Weights of a small masked image model: encoder layers 6.
Rows from block 4 of the encoder, named by matrix and row number. Rows with one number belong to one neuron. Each number is 500 + 40 x the weight over its row's rms, rounded and kept within 0 to 999. All counts start at 0. Numbers have three digits each. After the name is the row's rms in percent of the matrix's.
# gate: MLP gate (encoder.blocks.4.mlp.gate.weight, 336x128), inputs 86-127
# fc1: MLP up (encoder.blocks.4.mlp.fc1.weight, 336x128), inputs 86-127
# fc2: MLP down (encoder.blocks.4.mlp.fc2.weight, 128x336, transposed), outputs 86-127
gate.156 095:503502446529484457533463433493543473510539595500549423546469558528527534523464486433524497494479520520586553479523497497425454
fc1.156 098:457502505509511520497468518508522442443450523473467563608467506493520539541509552464482474551495527549501463464528542481484515
fc2.156 099:533549467474415440491481453495551418507477500524528523484543462501414473536501516489485508533552436490530489512473472470526464
gate.157 079:482510511441529565467472474469478532484491493482504509507612527537500508529489506485451440455501525477413472497436465510555480
fc1.157 092:501490540496477455445520511445539561527510461505491479523495487500589502545529541524454498477535491504495515515457465509568470
fc2.157 094:469405517534474547599490498487517505557500534511496489550496523598407566558503503499492499429519457508430537459536485427472559
gate.158 121:486472469505515539493541588552421465573523602474480502535515576525522508506458509524465508501398513587520534442457535507573549
fc1.158 098:437498512509478561484491509588540389496435511446532477504465431488480459488525517502513492473470520467537453476518536473402471
fc2.158 103:536542464466486476526478534452518537448498467560488500533560484468499540481517459519498548529571421484530494555502488518608410
gate.159 087:378464569554491510494472569467524603504479513488461480552519544475479459485520511547436516480502536517500574444539531469530472
fc1.159 086:536436528425515515462481491466501525489485514506556501496428560459507434403481493498483448511463482495514531461453530520537567
fc2.159 090:520528547555473509493529443461560543522487508480492557566530457470471487486575530509528438538464490472538519578507564480538472
gate.160 085:509487469451546538489457510538512531457461499514523545518511519535501458464574525472487536498470491494440470483519608504469478
fc1.160 101:556501530459511432437441487462475489457487478462510515459493557482443518498508522568541480517484536523495519485468483589443479
fc2.160 106:486470476543526467563468479504531527494511511437543529499500447518502435497477397459478534531535422430545572510521514486523518
gate.161 104:493473465508543516438437548499536555528467458540532528501513487517498516417531513559543567455448458481483502552466511466431521
fc1.161 095:513549474574581440491477538432584503542559483520497535568502505500451515527488517525482442560559513488553490464417490496467477
fc2.161 101:447494541464469536514489432551447466592470504488517440427511526518549498544541445464507558479467450524424542558532474537546489
gate.162 096:549570455507548591467561482525413458546508508458543525483583469482535572494393464484526534489490532474565526513525463527528519
fc1.162 105:456491503523477548478503479600500490499479509473512532519456529521529510493504531500514484486464504490500509436554507494498511
fc2.162 101:524541536487453442479595387516461550555496492426515498481482510508568471515568479438434509540489490535475462549576514548439499
gate.163 088:511500509429560487444445477493520480505538474513511468453529454442460531429547459463436533483549464498575462527538484480489476
fc1.163 098:498538478496492482480498486560474484459514482558437421454476495444507558548499454518441463487518569482511514550464515543482532
fc2.163 097:519423446533439506388570483542468519462507500616434499490535511522493474465507416478485514449541446519523460530473515444511482
gate.164 134:525536479520476534489475549465437499569484549460490431441489505487528494595482490513507523475455533552600578495515521414526446
fc1.164 117:544450501502538516529493412538479505452460452553466562559563574496452536477513501523485482497529457471442452504510493547475527
fc2.164 086:481490470479475516452481547486490509537493521426492464460444482520544489505459461540509487468527578563609581491560496428504465
gate.165 101:471485476439530541425495494535415451568560416513554511475548526555481595553540503528533496401508472475550461541444459510552566
fc1.165 100:464486411501530450495521500518520534560523482536502454436427501449470513472491480466527509490597536478461439551590492493541546
fc2.165 111:534457574442494487474542558506487459478504507565520571400526529511506449544555542572460500580517538435448512529440498503578515
gate.166 101:409441477458491568478531536505540476470513507486495505495506577480515487537517539511536534533536459473480624483450505518489412
fc1.166 105:450503519532474576376600561527532460513511459501533565451451415433519464445493504466493562462500483515521557508506525499517524
fc2.166 098:528475498492447420525515444504464489453518549510485487466398489511559496490460506460464475465490520423491441498510457517594431
gate.167 118:480516403488456507517496410454501470534496497469518456475436504489475441553554460483514529524466465520527475542467474511429471
fc1.167 108:496522478503595522463504516491490543567521490478439444457468448470479570488525513475470523517498514474560539443465518456500487
fc2.167 109:572480519582480546484491538465481536496483518472478490453459495457539480517533454476451503467501549538487514534603478523471537
gate.168 087:549503486539432504442529422505631499510503485433475546539535473480535473573571501484515501384533498475483532459522458524482520
fc1.168 097:530523507537479492469447485491454442472514562428486476525510573444499473465439489501493522590407485501583569493506466473590507
fc2.168 097:440584537505526400431563386474499490424478480445493503471525541495493469514494499516468509489530600525476492559491511474528496
gate.169 098:465487577560468507456495524479633521483453450510513448487541459534512483484541501513402518468518472505513491565523483497531467
fc1.169 104:471420492519514497595528538521556485545540459531519458513467512495530500487469517588488518600478588533439502482465462455544586
fc2.169 116:533504568537518441519527468516494520475493504493519532509519514456548531528476456528492485620476508555550487532613512544554497
gate.170 082:421484460500438451525483493477542493503519511524533537542555443571525517521525500478515494491553419538441453447518500504570497
fc1.170 098:537490465496509507490506445519403514466469441442510491412491538504433472519511442483571474564473467541537576499540527563558472
fc2.170 089:486458417426567520538455541477469515544528536518564561555517464568509477481444568461438539518511531515440504470495474520428572
gate.171 085:546515447480449502520485508458521460540546525522560448539549475503509527510465449477527404490498482443506471544523485490511516
fc1.171 091:532448538442555487399451458489510543532444489476536515515556485530458500420537548509533462488514501464485487474490533497406443
fc2.171 098:562513452458493512534495520488494523544469502482451567498465504492497568451562574527477497495490598545469507461561426419537490
gate.172 091:482494457546455472487493498508571624498512563451503470479505464394454507477471490506412456436508477491504490525495498491496555
fc1.172 101:540523565455476497486518501447448444538503522529434534500552487536493485576478497457534555493429534506512472491539464477575518
fc2.172 102:419513507518539500495482542499497529516512538478527529470521465404547516514472493469427465446492530530521568509537515468524512
gate.173 105:451477516496452542498441497501548507497520510557458445552543545501542428515514469449497471483515453538476486544501479520475502
fc1.173 119:496563523531467437490493442566454510539494537467503497496510455487503494516551501569517431513529504476523531493491500474582595
fc2.173 124:467527490560454461492508448489476493477547520520492525541546487458508431477487522525507436507501521470516507468500500479559482
gate.174 098:487519531486437544513455513492535441404435389507484507405535442487496512465513449565506534493570484365488485534520395491521521
fc1.174 093:491492507434490459458503548478527652489526497511476543532515512472418466556489522517504522514495456490513480482520498550541569
fc2.174 101:496544497594519558475459453495499468474456470554522500480465544433498486434461525578483565467522552422460474563559478530530532
gate.175 109:458589506529470456555475547518541498466452519589468471520480400523506462565523522459490531464512516494470486527531545531499488
fc1.175 106:512530497437483564530502523496493494507567512554455513467508529537560529525490466489511440540459476535476442491476508525453479
fc2.175 108:461477515535543427485527395510512503459494513525479468493444497541457502487576525518511579484417499529559532538512568464498502
gate.176 089:526467451474545501521442518442556579566558485501434517490528496524473479468554536492480516439467431612487491487566518470532504
fc1.176 092:458479560526543468461433502479497508535443551471542527558466527569476500492479500467494474511471537469553468474515530467502468
fc2.176 099:455428482525489483485547519498508452504538489526545531447556527464465488522560506514499444426466487533493535545537460540462490
gate.177 150:485408441513510497509478444542497421467489551532566504521428548527492458501519471537498432550486458465503506460511474501446502
fc1.177 096:545500488500544429480527544474555504555448590475498441471423540524550588508472448478506479466525495484487502503482497557490510
fc2.177 122:491557477510433498458578443487415547422512462494468502500597471528440510540505514546443479583511498516464504579481514533558461
gate.178 092:525479518467456484443522458482550461425482454642442463502477515487504506558473432575460544473479457473479454500521445571567552
fc1.178 105:497504478581509440453490467527530477492569517504502494589469557540507464476480395495514451505509554508503545460470507517566492
fc2.178 085:555447418479438578531570597574496480543488504570560452513535436496435553556530517533457539529449461535491500500473552500508508
gate.179 118:485459438530464483466404517495525475500561436497509496457492487473487581482554517528546472467500511432492508493369461537389563
fc1.179 097:456479462597493463495496410504555498492535484537521459529536448423453544501527496531483507545528497465552490479421494532483532
fc2.179 111:469480545419490525506533534551518537529520538459506548483481524464554498467524544440553514509522538486443547507606517525506500
gate.180 084:476553441508568521497489547619419512477451547537517493454475495488491532511526467503512495479524567516485486474462540591549481
fc1.180 096:504482550505475483498595523504461459486487553535545493471532457560512574506525472521519512418497479483465462457535557525483453
fc2.180 107:468563527494429516515430494520492492414506519546533469526555464493540506479496544522490497537486536470512534560487506588398494
gate.181 100:547424473537487482510496432492518471572501506521520478502466581538594538462451479491545496531515418470399479473499546478449469
fc1.181 112:453453543528473458445502500576448547493469533479508515424430535437509497526532519585523550531541500534479524432498448473546498
fc2.181 103:417500507522515580492563532501506470454483520520475530495504491533475502497557546477463505452495497459586538501505534559505454
gate.182 081:531458443458556509504512530589492463588492542575527563477469530497512531560412507486506541484442566541476540515583473483527472
fc1.182 082:516455532481487573484635474561489465567557522517599542567493472501494488514483523496483462473510543470490567500506495508545482
fc2.182 092:472508489469509570465481479525514490453488508483532473515419502489552465419485504503515465496483562457522489545457532410412542
gate.183 083:533461469473498490504507500488520542516533478513466507475489539491479478404527524476423429560507445524442493541515528493555473
fc1.183 098:474515564514462534528606532493442469490410461424588491505444522507561529492541449468501461570513474551487527535492486519544478
fc2.183 086:539548489466516489535431433455492489553489454535449505521483507525409506458486498520539474532530644538459535539534564586546513
gate.184 100:438504514522434508476506446456499489465435457477504466537492486479522536468503470534469528520466626466468491443506481448496552
fc1.184 100:514481516432507460551502464446469554507513524517504512510453515434455482477528504437461425490525462527479481486500492469432486
fc2.184 090:418436465486531521505518513463524511509529507543488448429535475484515515515476454480514516476470501517462443451510507522505532
gate.185 090:420489482546570535565546543542545378461454434495512482485511475578602523497495532545530498561498484475500493520514487483475490
fc1.185 099:502504521515466522367493522476455521494516472495488538456470517580469519482471506447523463451465454473493439517504493495398524
fc2.185 108:485517454423522553499442392458473504494500482523586474489530508557486572435506520592465474437502552525407514504511566475431484
gate.186 080:525430487502526475434467495467516507547486508475521431488492526532556474501487483461507474572586514495504540502453543487561585
fc1.186 090:523509520487476507501590523534466454572557530480566498496502553424457531496447446517528480537511499543487547514522481458489508
fc2.186 095:526523424451462461512496491480515502484492472498468572511589423493494465513552452522466449510434518473446446492496458474536501
gate.187 085:576540486455559453549491554466435506447512515489560459512504479472478532523581556469509532496501479494449450423492496507470537
fc1.187 085:525469464458529506502506547501499487466530531482441491509481459548447551517519488492570510472430420507503472464547538544575479
fc2.187 095:507562521597548465525485512519503457467502520432514546472478497450475581495451452548526523578541444462610501507558459472501494
gate.188 089:472484470492510493506438493517459453508470513534476524471534511560475593511457450434574489471447543474437501513470453547480440
fc1.188 102:491483493429525566509482461555500446564489440420514485535514494540560490496499483421492481501493564468509518450559505539528565
fc2.188 099:512475503573509516458479496469503429468526484481528433466536492579503446542466544558487492467528480508475505554571482464477490
gate.189 093:572461440581557532492527465520572527516522473447515556504508521422520478499491471546447490535499533507520461487491465548557430
fc1.189 108:449430499512521450634505514534548420570495471509452492489466535520499462438517464531563552492490528497466456436487496438574491
fc2.189 110:419509516374489511539455558509531555516502478441446416539504516498545518573561511503519552629515497526504480541528475520484499
gate.190 090:514451523523471494483533506513522513500454475472542466515541527505626481523562523543440542460577462483530461552471499515492553
fc1.190 092:452440546542542487500475444530530479515473523420472518516503596554521493510535498512551474502516444561542549496556498533457518
fc2.190 100:524537493470564465504485551547593542486552464464515506523466507438482529535438499464518519448480548436546473499512432438379549
gate.191 087:377471489435554546538498442472552497443552487539481508547544539606507486522588503468437481486517501540445490510460515420530507
fc1.191 108:466428471434461611538538553519517464446519472534489473532469546522454481527459481426480509504531484486500556510412450495410407
fc2.191 100:397498473521528589527545489465510503483477457466523490502592443516487441505445481465496511503548515571552531471571499520539492
gate.192 088:531482527454516477533462508567472474482500528503504502565473545502519526522493479520472528542496525518543449420454476554570453
fc1.192 087:469381533538545468522458507506593480516438447577514472513492465501447463469505487532546521500574486485505457503491454474431445
fc2.192 078:525596521577513556527515510487488532555513548453530519490541485525583482551584505501496492561452458515542522495514523455607554
gate.193 098:454533462527499525445511529414540478478512479532531499462503472456624574473553470493497495443534437493532546495510473507552464
fc1.193 094:529510495537538487535415496520465462479484475459478475571539502529498566472457477536520504500482483471507495503435521475550531
fc2.193 098:546530537580527493557435504544497503466491518517547521498454429429472551470513495492527494551469517511557484536505464457526501
gate.194 086:569574507465519516469534465471504479421516510461440545419536492466490496519480494479511526534442487538508513507447457502503579
fc1.194 093:467440542532481473447507477525527487455420460431470557511506462504504454531569500487577494572485537465526397433529516501522520
fc2.194 085:453481522494530521493491521400529518516490485556527474548459510516488506424464506558519426529468561486471513503521446543476476
gate.195 098:500545505524510461485440476498490487523536519557515444480488546434518498547499571509514476533517597514570598474484481458490435
fc1.195 099:533490468500575540553529518559449516529471540440465489419557540500542492561463526511554527468474541504485482501554539503533471
fc2.195 107:485562463516523479553519514529477536515493464523477535520492406561522536447442424464501572525540475504480483468487510451478480
gate.196 094:493391520514543492532536525570523539461497490472493500484513491516556564446500473463562489442479561536477513516422531495549536
fc1.196 105:524441493483429500485516516467513513440542504531541502536470494491534439490530493585440476564548487484540539560540550453504452
fc2.196 100:505519386485493450505523484510468532535480476507516504507513461501433483483491463451487538506483416483601489531463558524462515
gate.197 101:430555502569427515470503496534584522443449480542518460477526503421493494476563532558424472501506456462514472554505471502481460
fc1.197 099:502472505414488459420478554467478625509527530523503468457522540495481504496467562445473523550449498574482385486524519558539499
fc2.197 108:492495439537525471498498436516530517566520509450498511523507447504490604467498525506483550551526501483498555544482490486591517
gate.198 096:510589475480435436490462515465555504514520477522472475489526440512507483471486513516443578487531429525573475487457515513498444
fc1.198 083:519543544459548565518527481518407454469489512507460581482464506552520510399459527508476515510468525523538481497494520486506557
fc2.198 089:434545517449468460505470509516501504533451460491421484504513532506515410474521471464461534484482503567506461573518498441478492
gate.199 093:445545492502487473524504481477567487503492558485517557472504459510485410492503493440507501466460443537490476503570491500432509
fc1.199 112:534527475554488522613597541537424536508470542422445476427478521553510414508500486471510480465451509578471521443556542521546494
fc2.199 087:434538496485388509534514446599494501475506528450577514469449531473510526511465494473484480508533541481470584473499510492507438
gate.200 091:489548468532531487523526558444532481504481515512538474537593472497534525487490508554492540538452462462520443473505520406507457
fc1.200 097:507543461543433493504488490536452545447475484511504498472444407523523425459526499451510559517547461497438459480596517470493513
fc2.200 084:530464430520517464547556435460528529506505518541493537455521513449460454484590515570527503491495496503516586505472470465523496
gate.201 097:454498501572483497454497451487547539527520542440493469544531433479554571482438530485518501495479558514533512432522557454499509
fc1.201 096:541502616459457470543494434495521535484462477521512510551527467459535443442543525488508580520488472514472558569526462446472498
fc2.201 094:487518495569492526501543479511473465586498533444446475466532492507506554487383571524511456492528525511596522413431540472502470
gate.202 094:492527465493554472451501459485441475556566541504510514496494473527539595557485541465513507502510493493498645500553477455516518
fc1.202 091:528487512492440508505508501468615509498487499524531496568466444503473558428482511518481489433552598471583470477507480493466407
fc2.202 096:482562468480560506456476554492574462497543534451503509439531564485481555535503533496476529516539474440557506525539465476528475
gate.203 095:527489486477466511476534512487406501515524514424519493475480496519505584497486457480477439487523485514518511519526516461457494
fc1.203 104:452452441532624566503449551512513481567517480507532452456535478481511478532491583506457479448440453516418562499551519518458510
fc2.203 096:465513501439466529527510512489474510544481494523526528448543505494534435438483444431497570477514523536507491561456526466515525
gate.204 082:576519471535529540551491519457454521532481455466443524550545467490612529511484572576421559492548467505490483519437506477513476
fc1.204 091:435529542415485505429423510499437515525493456543488470462546516564486466443488515483473585527439543495563492497519500549464465
fc2.204 106:458517463476496514479490454464480536508472451460527550512460568493465435523487528540521431481463506439510501484493480514472565
gate.205 082:473558524503448454502432538475501522470466501491407453489487423586528543481491537527492608536463511498525468594556492437552486
fc1.205 077:513488480447524474428503537472446636546494508453492427468465502458576567562449525456462496487515448489531485490483428485527444
fc2.205 096:467451442483483539548522523557522488521525570470507530519535542395566475499514509478534545402497473471544542470537560501480550
gate.206 099:470505490469455461551547492511464424543520519534533498521424500510399535458472512490520507453596524505492455487464461450419488
fc1.206 108:468574533520561516516505560487501533576452507516522484499561520521521522417404498483451567496416447478550557533516505444532520
fc2.206 102:479477469499537524500499568485535565450542436559543487580548513502554515462539515420465491453495571457485405472435499546534512
gate.207 095:450424495569556564441453505553491490549493576437535543473574518526550524549562515521543503487497485470488459474487456460530512
fc1.207 092:454475464520498456528489478549511494471429511476481508519463568559511574507520435528449479525511565486507512466489524468467594
fc2.207 108:599554519448492573529498529407469506484506495451550475527550460426530514462474571538466564499534480508512550512540443557511520
gate.208 092:536543467494533557517587434416519438481493535559520464542450517517546519524451504421473506515473403502561514496479503464502540
fc1.208 091:462486550441474460426474477468584487489508486555428562532507454483489553495458458470507434500561556532476505551452440504476463
fc2.208 097:490529505438462445541445536465533454500523489539510495501519488479450489503492543475470458564448425493548471530441430509512528
gate.209 083:470555508552524505459457480424499563548458486546405509480562440568515501576495527494466480501556543494470451521503493568526465
fc1.209 079:507558510412436525532461478509430498483502510469528487544476489431411541474527507512553452485430484537551569407518549534511586
fc2.209 094:490503565606548482447444493521461521561527416520491533541478480511477413528460530496533511470576538503458468593492467489516475
gate.210 090:467466520544452527528543471503621516558490486528506449588505414499509549529466481515502497441488486531525502582481486511468496
fc1.210 099:526531554493543529480479524531545492468410504444486483491531482526497445565461468498532563494496561496462482467587550482499458
fc2.210 085:386446470529499545488536452489470497553521473502513498534524437483511518522513531496544501475531486454504586454478521496530561
gate.211 097:461508451468504418455537553477454495522528540495540563544460464561491486481446452424500547501435476517514490509545495379483434
fc1.211 110:488463499468532478495437444488505475492477444451522523465504431414441497489489502505540458522476490470567508506470516553486478
fc2.211 117:513495510541511480505489494520485462544487485556536497522548469507529471514478509476455451529566438583472483516466475591480576
gate.212 082:450577499454510462479481533470552471468533462508540537474506491478494483484452488558454516525538472509543545561454539420429459
fc1.212 096:508414492508585603503565439505491461504556507519493493480531506571526489449466423464490484511488506502563505495492438443513473
fc2.212 098:549536523427494530568572569530489513500453488449538571499479473494453496509435446404424537451497477512507457538515480466442508
gate.213 081:422534446515483486473545492574532462540486484447536507508507493481430611500516519517549432508490489489493482511471436502430526
fc1.213 096:506522529481467399510514532472536553467469510491471517584474437494485469445548499536476511529521489544451469516494497541448541
fc2.213 095:455382427487453442491561531506460484471518502529488493492518529531434500515513484483529532450415503453510493480497507558536458
gate.214 108:506464456480478535380542499494474498492492494548583485416500524478540562442442462457495516600514440485509478558478461514499476
fc1.214 110:531483509467480580457498512511447481496486545514497475531440596494575517438510449566547513519494449464521460510500500392494518
fc2.214 104:570487490592452455508508481527475529551491488489537565498441475482487557562426451523532426461590497514480505475443427393510457
gate.215 189:495541486525523490544445439466453546527467524472492511528561464543479511526614515538505417459495543507544453517567538557540560
fc1.215 096:535494469537478474493457520535501489526473576484442464530484461495521455517545510544483447468516517537584453509474470597523573
fc2.215 095:486490539476508517519488580475545482520506519504494526480484539472487541482435469431496573492507466564454519477487479469412478
gate.216 094:451544528497468493489477516519474479519481547517596435501429503459536534498501452460490467519544449459539489507482509576492483
fc1.216 106:561557537514532469546536516492469539566517467503492478550540448548589418599504503458442474505574486557576503539506487536510472
fc2.216 102:508452449456528505426481433489538464502518509477462471532510541460517518467543577466496485461457573477528568539533491487447456
gate.217 097:538483516484467521492485523495426451454508523554480500569434512476478481542510502491418539431495488509501549527496523492555500
fc1.217 099:470451486545465478493455556491497521531502495467520484533475537433579465403455563525435521563487534464499534558476451539496437
fc2.217 094:489500513516511481504543577509533550554493477452476552466482419527529481564469548501508476469529501521492495448493478462522479
gate.218 098:513538548563499513479494463415522562479509500570527457532534491511527472486526444568431529446421479499487552548516484482568531
fc1.218 108:449511495486487472485509516523482511544523513500411430428475457525451533623540537418541479515469587527494534483472513498499489
fc2.218 103:466511422479475455467493560467464542598514450462493449498516511561495500573511498508568500443514542480484540524417495549571441
gate.219 093:486477435557543528495525444522506429516450540498463444506435504465534530493508515482477459578513444548467492557543456492513538
fc1.219 101:443494489489513490530507486470478493528508527509480507541466490552562540531487525524551531551532403485446415433449515506519514
fc2.219 111:470466467630498541501421508487496460487456482511471489472464479435472504447555540581536585459507407406529455518543477502527519
gate.220 088:525470444471468536563517478479418465435514492543489555542450483476505398431507491548470496568540519482445553501471482496533521
fc1.220 108:503555445562528464476491549477470534570453438462445476471534485489565581484505479489553504484532527582472531477468519465491499
fc2.220 111:477528524469507453551553449499490535468488501516523473515514476431481499502437457600501489438492508392534496502529514517520539
gate.221 083:516451507504402570466526483566559461531458393548469506459504522475464565524522491488487566441480540525486465567534535501521532
fc1.221 094:460431487564556552507440446502573444485458486501508448480566472460576511514461517505474400493465535463561535533518542496458477
fc2.221 107:470488448573557500556538582482498445495484481410569556533492522476485552502483443489527554528508530465481509442454588507535478
gate.222 090:506497410524534487552494456497563456432500548535504460469464532452537512428535486497513441518518536482493562509439436527455499
fc1.222 086:505496449546505443549546566500472498507513490535505552476509492477458486493513407479603483507494517525464450582506492504468501
fc2.222 100:575475561468519564532489488519526494459498534483525471496501467472540549384455532481480509519502552497466510472512485540493558
gate.223 096:509559467465559467540465544592431412463473484582500506455481491479435500531447517504526513460468476553442486528511551506500484
fc1.223 095:517535568545501499526509489481457541516522500457414446539507474540563475521475533520499432516462521522489499478561505388561539
fc2.223 092:524489456432513468523598498449525472495498494581522518536441513550511461542453464472492512445505503515457488524474458533493479
gate.224 090:468565532458541436448572529529487572509443492526408478497518489525497451521539486477498486480574494533506412536566538492541534
fc1.224 088:536557512508518513508538507519496413422481483460515520483485440489454487591510495434546404496542485493443566537509522515448538
fc2.224 086:518491454480493519514502472472497470481473459500351494467484492480513448475515418507511524408449485462489540492431530477438527
gate.225 113:492424459530457519426547484553450498584506524545461415430522561462498469537526470453451533445486521580504473510487483466524523
fc1.225 110:543470519484488487483577508484510486497466441557565486540607540566517430526523556561436560573427497475500458520468577512479530
fc2.225 111:476557506499594513547520467515544457524484505509501541571498541489497422533481592519489507487538586482489519530485591521488492
gate.226 082:477480522473513564443427485443450530496509497501494494442530511487578517479504494544539455584473443491493461519614458465476497
fc1.226 092:505547437478504508504503550483489449453524522502493526436470529584539507507480455494540477472526551469441494541472494457471467
fc2.226 088:568550515551540540489593507520461481549496461436494488494532506499517548546441557535531495473569556534512478480453509564508555
gate.227 085:543482475526556464476414492472543505517512446528495511427504453569622524532498489463445510481546523477428464521442524455535409
fc1.227 094:514558496506533496473486540549482488573586524507483505552487488482431551492469490523504517493494485516464484526485466461464505
fc2.227 084:527542464516462447454500479505433524492594478528491407555478465493463445470508475546526460520502476489460507511475425456554519
gate.228 087:478486498528531518572500503565544526505511529463483504517481538486527478591471556512517545459501465476537534421463480513466537
fc1.228 102:462453527571463437519497504612521489449477506481491586506514492514458485511512501543570541486551407527498576495520496457529515
fc2.228 098:449508506537503471485491451455453500484482516518571402463524511511523501520459520503512413536527535484606470446473445453523486
gate.229 099:491489474555517493497487478524488518524483536419539413516485483498457545497553511475505413500532453520563571477490519523479451
fc1.229 103:492540531553439499506417537521527440485440488443423501449467488581504563498531504504554475526570488444535425467498455485498511
fc2.229 108:471494491539579551530488563545482468566511492458544453474497474487539500516394532516500447479460511529548459505505460494500469
gate.230 095:444422454510533578368514530465526456511503512473465511488524528499485539522476473482590488533498522434512509483456462507515498
fc1.230 091:537546455528498473575412562514503492506521452540519541380523454437438503461557523546474461475496497474504500470486530544477556
fc2.230 088:489419579453512453442497520536504554468550510423531451477560564464542493469519450483514454530515526507506531562484534530414507
gate.231 094:541491482524515570364475489459510504517571542511477493499451507450452505495540478461437381447494455538492538548557517510466444
fc1.231 104:555487485543551484464412481474454509534481548474508521490529503528511515487503506464556407507496444447514536503414502516435456
fc2.231 090:555494501569500496496532618558519496414480486533522502458472455500442507485515476512456556557497482527563607516526455490548489
gate.232 095:399486578526406462481509543500536548470471443484458513522469447473444441408511511534558511560521523486505562579531490461524545
fc1.232 104:493523449507467458493507461494553530559475505425472483466514458547525594502480497382548535494495441511491439449483466533461513
fc2.232 095:460417512536516496509503482483521471487498565517482489472504441490484563510418438533549459473452505501509499480490608467457496
gate.233 087:495459558564493517568484486503517550566576459491469490558527450531470524459515513489509513529490502495471522548567460469559487
fc1.233 092:401490467526540485488478450476468537451536485506544478466554442545531462461523474490572505559506424501532484501462532466491531
fc2.233 095:548476516418542447491504491550520553540465544426459491455504474511504513571487540498473539385429526520467548422507524469490493
gate.234 095:454493556508477495563522470469578565475486459475456477514518458523535463509582507500519479509439516542557515499525547486468449
fc1.234 089:526483519502445458533553487472605558479476526506542485429528451453476522501527476450556524469536448473460521508467508554558542
fc2.234 089:471433559543484515468429441504499511531474505407566520516486512467472511521501572615411456544475485492445502471520507529501510
gate.235 081:484479490576518555475481463536527444488492455545473467446556529482480456538464555444543419535493520540468551532508399501509507
fc1.235 090:512497376456461547514504512535453471458498466503445493502474483475488446514542495586476511534501465482548495511456551469512541
fc2.235 103:508571560488417511503523489440507540493530464505532491529441468509500555549597488513471476561463513507521503576553549420536527
gate.236 217:469457520473477576489519460517516484466525486523539494503506571532534472506445444466544499600480459475480479503494519440394477
fc1.236 105:415486581489492441556470466500462570462475444541443515489497449534446439468532595511519564464483491525519492528557591541510484
fc2.236 117:519516505491518589483480587510545459532497500491551508510530527445558527478457426452502463492518443519486487471487465467464514
gate.237 094:496490479459562508456519530526542515526506438516545528508495484578572492501494504433536512495515370525492415527545509478584554
fc1.237 085:452439438482462414476493507554456404442492543484482462464500521454438461588579508495495476573465528514495484492480513527469476
fc2.237 087:538560473563512510531484521494509509527479488499521453588511492527520566419349474472561497458520445538538489519470461459452529
gate.238 091:598478480493429476550480588502466503463499537573540536464431526500451500503457504474474494435497512496508485530541474487449514
fc1.238 097:519472458521464537482421510499477428528532511486517460507486459463505577521564488463490397554462450511524567434447489518508496
fc2.238 107:538434478495523475537469526495475487500522496571455499498485532488374528511547468519507497526522487509519510532481477460452527
gate.239 080:530502496490549621508463450559437377468484480517527566505528530548498568491560481455489455402511526487480526509473543467504546
fc1.239 089:501427414460574504489439527514477472528526525513515496522491534569559533582526453495491494528521519538459482474523504480555535
fc2.239 098:524494590565563501471450441495546541490452512506458529455492490534491498447434621548451472550513547467496515496542462535480467
gate.240 098:549474495480475555559526487600522444497502457487419458455519466505467563499481473532535516530540501495517539539547485553503506
fc1.240 107:470467539474509493513529558506459481465396468459496555523539526583566483517426489483543490554477436461469413512508536515592497
fc2.240 105:523520520466502460500515531478471538552482524442484444544466516517550402521485493469559538549495495484501514405444477565494473
gate.241 099:389522490519484499584422490557511513525498472450510475550372473486466539472473383445542463442561556526545451488498473456499472
fc1.241 099:484476529468481451504475518569532418523484498509512558531513532544405486517543512455490552539499391453448484531479515550503481
fc2.241 090:544589502551511513521507434407502517547472510558585468518461543493513465569507569533474515511512526504627614523474515509554488
gate.242 110:524513486518460527475521482518522494609496545460496409465483494474525478531453521457478549526475537533610561503469515435468468
fc1.242 100:515531455574480515378485564438477482496511493488479503419470462465501415529584511570508511524473496554515578469500484509577419
fc2.242 092:536525587511510535552395507528564513406529510485512530466473513483502496463435613532507494480534536414565497493544484459534570
gate.243 105:481470506506483461552535512479537510486479470528545509493520494521522486426485488457497551467495493502478394466473492537449534
fc1.243 099:495509484571458508499494510415512535479556478518487394472512477450533455511491438498485536480450536567547528434479447537484549
fc2.243 088:517480569464534472504463498466538504439525487564525564502528498467462488484507544472484515549497512412433512475551581480416546
gate.244 086:437433500438467582523588565541423511525558525517462482509457494505485505461489458480494462524521505446481424526472423523494546
fc1.244 102:474460504469515522412517502494524514533541458485488549512444472462502541504528478543521488473498555523536555537492542509538547
fc2.244 085:463444473465520499523555484494463543514460516460539564530543517545520417414484533497466445445476465475416518506471569512520519
gate.245 084:417456503474535513514503565519540523448516481525484505427482523529476543479475554435514604519510509463501522560445525502447482
fc1.245 092:468496526560563460497447514519482496491537519472516499480530469546497435489503519539534525545444476551455357489546512496485481
fc2.245 106:531499427549539526483570483497507516526464509469468463504480496475482451484515491557477460419491545413541496517431485509534484
gate.246 110:580462503495515511439444474495497462535551513495501481515506488537557566489523452497491483466451509510552527550403524583489506
fc1.246 115:519492519537494584539529547466469477474454566508438506527574450503533503530495504455517473509498481521502483498572552476549392
fc2.246 103:562516486422527450464485476471529518523520483413508514526541540525520488458498487479489523432454507475459488447532492506495524
gate.247 078:526489608549491499536513504510440493497512517509442539529489519431534473472532529571446477498548523497479513523537429531527448
fc1.247 082:512508454484528496528532434469519460500492534566565540524496555538519508593546437505434420513431471499491457537474471516441527
fc2.247 086:448474505523537562507474464558516558497515548394524506495504504489596541515573516546547582451477494486484485522498474545496521